Weights of a small class-conditioned image diffusion model.
Model: 3.42M parameters, norm groupnorm, widths [64, 128, 128, 128].
Training: adamw at rate 0.0038, 7600 steps, batches of 256.
Data: trained on made-up waving flags, 39.9 epochs.
Rows from block 7 of a small class-conditioned image diffusion model, named by matrix and row number. Rows with one number belong to one channel. Each number is 500 + 40 x the weight over its row's rms, rounded and kept within 0 to 999. All counts start at 0. Numbers have three digits each. After the name is the row's rms in percent of the matrix's.
After each channel's rows are labels from the 100 images, of 14848 (inputs lightly noised), where the channel reaches its highest value: "strongest on" is what is common among them. Only what is clearly more common there than usual is listed. The data: made-up waving flags. In brackets: how many of the 100.
# convs0: first 3x3 conv (model.decb.0.0.convs.0.weight, 128x256x3x3, each kernel summed), inputs 64-127
# convs1: second 3x3 conv (model.decb.0.0.convs.1.weight, 128x128x3x3, transposed, each kernel summed), outputs 64-127

convs0.1 090:485454483555510503447491528485450418493480539539518453518479457539494527525490470508554566492529475506429439528477466517445505505518446484511461519511481492547448498438520555461535493526455453
convs1.1 084:457504447462554534486493493481479515488464532494526504496501503431515404472488481552502489485468487551491484469474440551457496434487497526451463519561531473517563468477480460396470544504505519
strongest on: ring (26)

convs0.58 127:546497425383529497521486482470546471449514485430482484474530471484516482536479505498505486497508542486458428478505471545516428492463399472408486489514471394347515530496453521503441553471546482
convs1.58 140:515480526428504461482494437500530438493446501476505478473497470452513534479450436438519428426545503542510456512563532478512505475463489483493458489515490480520478497491535494465465483500420503
strongest on: corner square (96); ring (27)

convs0.46 080:520446492527526518459518435573414549455460494490484466539498442465570452552531571517496459456503495485553455504517561541558481500447530479484494508510515489472471539500473411485526553541482501
convs1.46 088:508486582486576485457515485520537504484482463451528492531469545507513395497451487448499484468513499434502453463449520479492524565517550565506541499536459477556536511463498537481416513481543495
strongest on: upright cross (36); flower (28)

convs0.34 085:525485502468443474500516522495497495510552428498478516533436460529524486577561467513534522521469497478558538439487481522544537584470468581466481481417513500500524468411484495491515465568452510
convs1.34 099:545498534514578550478531465483473607465479545541525505535491539480499459520536482484556501491462510494495445511483463542504459492479505584471436601559528504467524516509465531493447529577441449
strongest on: crescent (46); many stripes (30)

convs0.117 092:475468509521445498513489446510446425515551447489527483536543480434453545448504450457492428470463461398513506507453487482611507516493375456542500514377510524482491490359533492406524495502474577
convs1.117 096:468485465421507489493513499532535604529474439486487467460402521444502483544498455526498494516510473556437529485467484448514488507541495587516501469493494517521499513504392470493505451482521506
strongest on: crescent (44)

convs0.8 090:539444439487545504533487464385433539513475521471500508391403487513473462496535521513482435529541447487511525412509502463459542474511503489507525546430529449475507544387435492488569512572470550
convs1.8 094:466564546535573490517512399541478438494528527527494490471499441508487472505479412499481523451502493580480496467515456534510510502451566593498519561462480451466550508467473432481556572533433521
strongest on: crescent (39); quarters (36)

convs0.51 088:479421476487565466563527473418440489466540423469513485490475544559510494444467540483433416473537494456438484478448524466530498474459399549440515512447493482440509495476500488523413477489559541
convs1.51 093:520444614523499436488547495532499552516481553515533433540423541486467487450493597461549540446440572481497461453492486565525512494467541508468437493425503458507496473504503530528485473397468517
strongest on: crescent (97)

convs0.110 088:515519477519478528521437506495564471509477477546488502517478430420517499504557499503499431513550438474495449496553509461495495527506464461475467491543546522466545550443503463498548535421527520
convs1.110 079:505513481530605457543537422568517501439462465504560493522482444507519457503516445538538491516541480471494518437520481492552592598489520541455549472510509518494447487496457459379531463521548470
strongest on: diagonal band (38)

convs0.90 117:514533515491497499481468522548489491488512516471508482469541472533507442497500519513507489500458554527475470475483493508534479503489503267476473500486451471441495516474499485478486521520570524
convs1.90 110:478464535480534510564509487474506413502515508424520584475491440527518498509522442482514493452486429482527416492585510443538538455456494456501505502520539500394507536478531453485452540572494481
strongest on: corner square (100); star (26)

convs0.100 102:474557484447458494503495446492569530499403515491465471503566443528443554484473450474560416510545473538477442496490501416537423526503424506401520495512462598483543523449566497575449514533510492
convs1.100 083:449527482499510495566492442515482444479483506490496507586523549428501500482514525570496509479491504508498454582524477567473451479485488502533514429504447485470494429471478466479572370476566498
strongest on: diagonal band (30); rhombus (25)

convs0.54 102:462528481507509418531451452539544505470518444470423463493525432520511489471486482493500474443455511465497472504524491472466486502503502505494434474509521522439482515466485467526530521394471514
convs1.54 101:452510456490530450500499462512426529459460466470446489490491465511516559578415508560481437505428503460542494567526503506516506525554466508532562566532528495513498498509462507554552492523547529
strongest on: corner square (39); border (30)

convs0.18 088:527467499519486517464550413463588442451583461448489502512428456470515524457533539522504465593534533478498534510513492461460493506521441506495537532483487470575555531585504460519441513488479437
convs1.18 079:493479521483484487496451557507473504517563529581446483416536528441446545472513451485445449521432514520477502521471482490488526545484498521507490573559512453520503482458513526587470488422482517
strongest on: border (58); diagonal split (30)

convs0.82 102:458486426525435477532545564516545494487496520470572469476542487513493458512455555445500570463514459477473515497532499490483438530454481436479394486498448457592406463598484506479486430478517535
convs1.82 084:447475521546514442556554415519528542515515492520478491518476499525520467502459525474488496449468468523487530531473578465570564402476546510486563494455460501467529548503544560517487515525456442
strongest on: saltire (75)

convs0.85 094:542462434467511468460513468452505537481529529445502518473428505480480524452489489435481501438350511486457448520541513494485488563481482496510495499499454435464477532498494471518508517459451532
convs1.85 099:469490454511557544524492522521465515496558457515544483556483557442468502420427420503512535488491495562578574493521502486540459471465476490514568432516463455513537501513542537561445553482542535
strongest on: ring (62); circle (30)

convs0.126 102:502474443475473489513509441419384488549506462492499508449562480441375459590487522478462467512537501499543488480494477530429403469499403540425535504539561500452515528467414470505530492504556469
convs1.126 092:503489492513503458527466525584464473507490487532425455482522501468549490491485428439486458526505575525499499604483512485523466465498501523508491600459476458470482541495483506526493427426457533
strongest on: border (56)

convs0.63 109:536489355381506477584455474436521332509468559499487544491491482432479515559518443471507564484507540465447486481555478544485483485486269521482517477510511475483518525539516485491451567499477499
convs1.63 110:500502545420574472507510506465449521535532563573551507543598520420415571461438439491516466487584534527555548495464534478523448489484523512513449536508449533551532543514515559489501494501460499
strongest on: crescent (41); circle (32); ring (27)

convs0.87 123:576529403469601512450532470526511516460419424504485510522489473555420452419482486508536516410493517553504552533567516475499509522562479521442456510483473394451555473461500544573484469508493417
convs1.87 124:547472473506518506523404500504389480508496488474529487496520518501446521449485476510460509475491448459534468415556486526547475531450567413496505457482553646475546566457530525466497512511527448
strongest on: border (100)

convs0.24 092:483539505469530522578543492516526485428506468563496467457517500535511490493554532526481438470533470509527480460550547487504387514475502502473519504522486476429500505470452549522513594499600504
convs1.24 096:454451499502543544456495566509510577520468489469575453480575470489529525528597507485535572513510499428513431511534477458523524511523485459481538490518522511526465520556492482476546590546505478
strongest on: diagonal band (38); crescent (33); saltire (26)

convs0.115 097:519541461511468461543473482502424482539469445481511495405525479526475518508490480502435419497485540413510422459526499497439475490521457476491541474496552596406447526515462424474497501379459514
convs1.115 082:533511489436474553548551493556546436480376545539538461465486480487518448520576505490479499450590448515516466548487518488483517443485508500480450450556510487510453524487566432427482542574480466
strongest on: two vertical bands (43); ring (40); quarters (31)

convs0.30 114:503521459531483445467482499519471445496523503450551455494523513503486424488425489449447535468482504481497501496525490547475528512479477536471485508477460506506511473525453475518487509484483508
convs1.30 111:492512540455455490450511527420486421495530489493482456482455466501537575503496514494501483472478522499499488508501514498486543494509460456548566521525464538470551503485466562556510465467550515
strongest on: saltire (26)

convs0.12 082:479443457538556526535483481480464429374540448570449525503424508551481484501512475504553447486524490474484476513485545497592438425500423523466443478534505520507457496511533452525482471498471421
convs1.12 087:477477501501567485471467471540492416510519462467409468450513552525553461485409444468464427424505492504520488502451407523409524527528532476517535455519523443472470494472490484464545456477463508
strongest on: corner square (71); crescent (25)

convs0.56 086:499422496454474551494541474481435520547472559478518457521509474490451544497478448498425548434497471483489436456465491436459431476430490485449502426378492535536458451475557452409457485488480490
convs1.56 102:498519510580512525467514562500524561495519515525551531470477450372524421449553490568548447499508419475537506495528503564504524523521466563472522471420467438457534466549469486521485494478544535
strongest on: saltire (71)

convs0.64 121:491516516477454484484473488542546475514440475495427513455513515504476457538474504491432510503526541495521522528568536537490499504468530499519458538486518481507528528540515532468501501551515489
convs1.64 101:517494501503533444476436560534579487517502502515485514424581509448466574481431487442465523554566520488449532470493567567527426514518520422423527529441457451466568511487519467513467489551525540
strongest on: upright cross (27)

convs0.47 097:510527508518539480477516486500497448421392426488447484459447426432521520572502529506525467505485511522433437476530575475409499424500378410498513517546458351550456490514443477502483504478494520
convs1.47 083:516476455508458496542546501509523545459417589470614488500518522509457458537508479487455465505445517529558504516429506510481550487529526465423532523506472475520511458519525620535512495501521483
strongest on: offset cross (80)

convs0.55 098:476535455501476411586429438442570411524488504445578455434531487501485513540438500521433498480467501475466449490496483528511454485486337547453489481484550426510482478536433496537507517490472489
convs1.55 097:482510489396564480487432494539499438525488490519457438488538512463483535489509414507511485490529498561486542498511533467421483527507473477477422482446535488473440536535472560482500491514473526
strongest on: crescent (94)

convs0.20 136:512486458506469479540484490514525495500502519466577459507485514486475468472457479437442516474480502493512491492514486510453502515469511539486473501470461544508497449489505505503470478500495522
convs1.20 112:479491499458409508489529522423481426496542489466450441454438461502498492503458527519505466533506502491519598492473553465509555497394490465517587555555487545467495522530507576511477540506560469
strongest on: saltire (27)

convs0.68 113:414493531527462467503545522534473504494497508492483504515518471430531409485453476506499502519491535481526473502588523551456497510463486467473516553478497549450560464486495469473470486488457532
convs1.68 101:481537498484507506519489532543479592532464494464494568489500491473517561495503418476482510512473508465471447513462490548509511514535533586491467494541484572532556542479375447505472586521506476
strongest on: triangle at the hoist (56)

convs0.16 078:502465494488449437508495559458532519483519481445478482488522500463564563547520486498560413498468485502497436534455501496539509461465505438549506521467506447520513483473538533468473476445513416
convs1.16 083:508486498426590510481512523496546596495540579467453527487439555478528481553461570469505428471499495467477475529464478469508520528491443581477521551464513433497537493477510482541445581515465470
strongest on: three horizontal bands (33)

convs0.120 120:541503464467465553518515497495511471420508499473488481488553446528444491467476473500532421462523477515471483483561504494468491454509505490416484495528504605462468451458484480471491451460453371
convs1.120 135:449548538514510518445486570503402548538482490490700502482524497468509531472495489491573473568563481513530447574530522512501450489482504518501449537515459564446533542561412437496485492550505489
strongest on: saltire (70); diagonal band (29)

convs0.70 120:468580485440473465523447448506584510553531470466489485478522519518494502499474392479462442464492504451493477466551473507482365482468494507414473411479491449453475428452406501566492513388457550
convs1.70 087:466500507521485433568545476521508531542498466405548464497495516504503551502550454535557536511451476472534504514519538517539472495509494526517528483539460549520518474522444538471506538471519514
strongest on: two vertical bands (36); ring (35); quarters (30)

convs0.106 093:504554479525490537459517523560476424522489496447523478484469484482458500552464475549470474489478492446533574500492585522493474442537468534461469495509530465471457518454470506581539500496451327
convs1.106 069:413437543487446487483472510497518413534562475476468532469498500546495491427495542592477546507456526496490555517495464471486488466465511418571518550491504518557455510462490512561515463397471485
strongest on: diagonal band (100)

convs0.45 103:553517487415440539480478479475584448542461472532493512476429499487534474455516494515495467541438546577530461528564463536504459521489499518470488506559517478565579534393451496525494489523459484
convs1.45 086:464477514488470453445628531568484438527504509416494554545551521485486516499497409507542517550525502489534474512467464485552481466548496486527454469497456516554412506510581455547536484463504485
strongest on: triangle at the hoist (90)

convs0.95 096:539470512514511437478481537483539521511516498493522496534519552464532436489451521472449506547524483466534498526509494601441545454454486541471508533467476485425507458484460513507495471555507469
convs1.95 092:502502470475482556519438467557525517515469477485510543509498451461545443505502503556513582542485503444518451499482599532543512549490510486460493510486505515496457474474444543519509519551524447
strongest on: offset cross (27)

convs0.78 106:510534450458509532525566494503504483448514538475423485431540473531499453503462488529531517517508492509466428412522537476409437509513511560485466528542515471484454475549443539582484493400444355
convs1.78 104:426520556528472468458471567542406524491480491496549547472510521448488577533377470468530503468432451432525392504469487518566467551532565456508525501446512479483476606433492510538529499550532491
strongest on: rhombus (94)

convs0.25 094:521451534506451485497428525502367475508456529475509478489488476455543454521494538494452508430546472492439487522539537541403549481526482534575472512502493393487444483526410529490472467527458502
convs1.25 112:518511563527445516454421491507604460522536484492456512394547476494490486511531476503510518487501503528538529487445500493508486525467517549460497541414515483620510560467469534502533466526406497
strongest on: upright cross (40)

convs0.38 100:474483432454466526444385426530475469459447429512474509424452519524558430491505446469502491501545524526503476420459506508513454425471543526443514486455492462449428420474451545497430500505528517
convs1.38 095:578483496500508413495494526519500591512564509620512515528477475501468616463532510600556563493537491509458468481488517442522534459389459474459565546429449524491489525507520531545496513560486395
strongest on: saltire (50); star (41)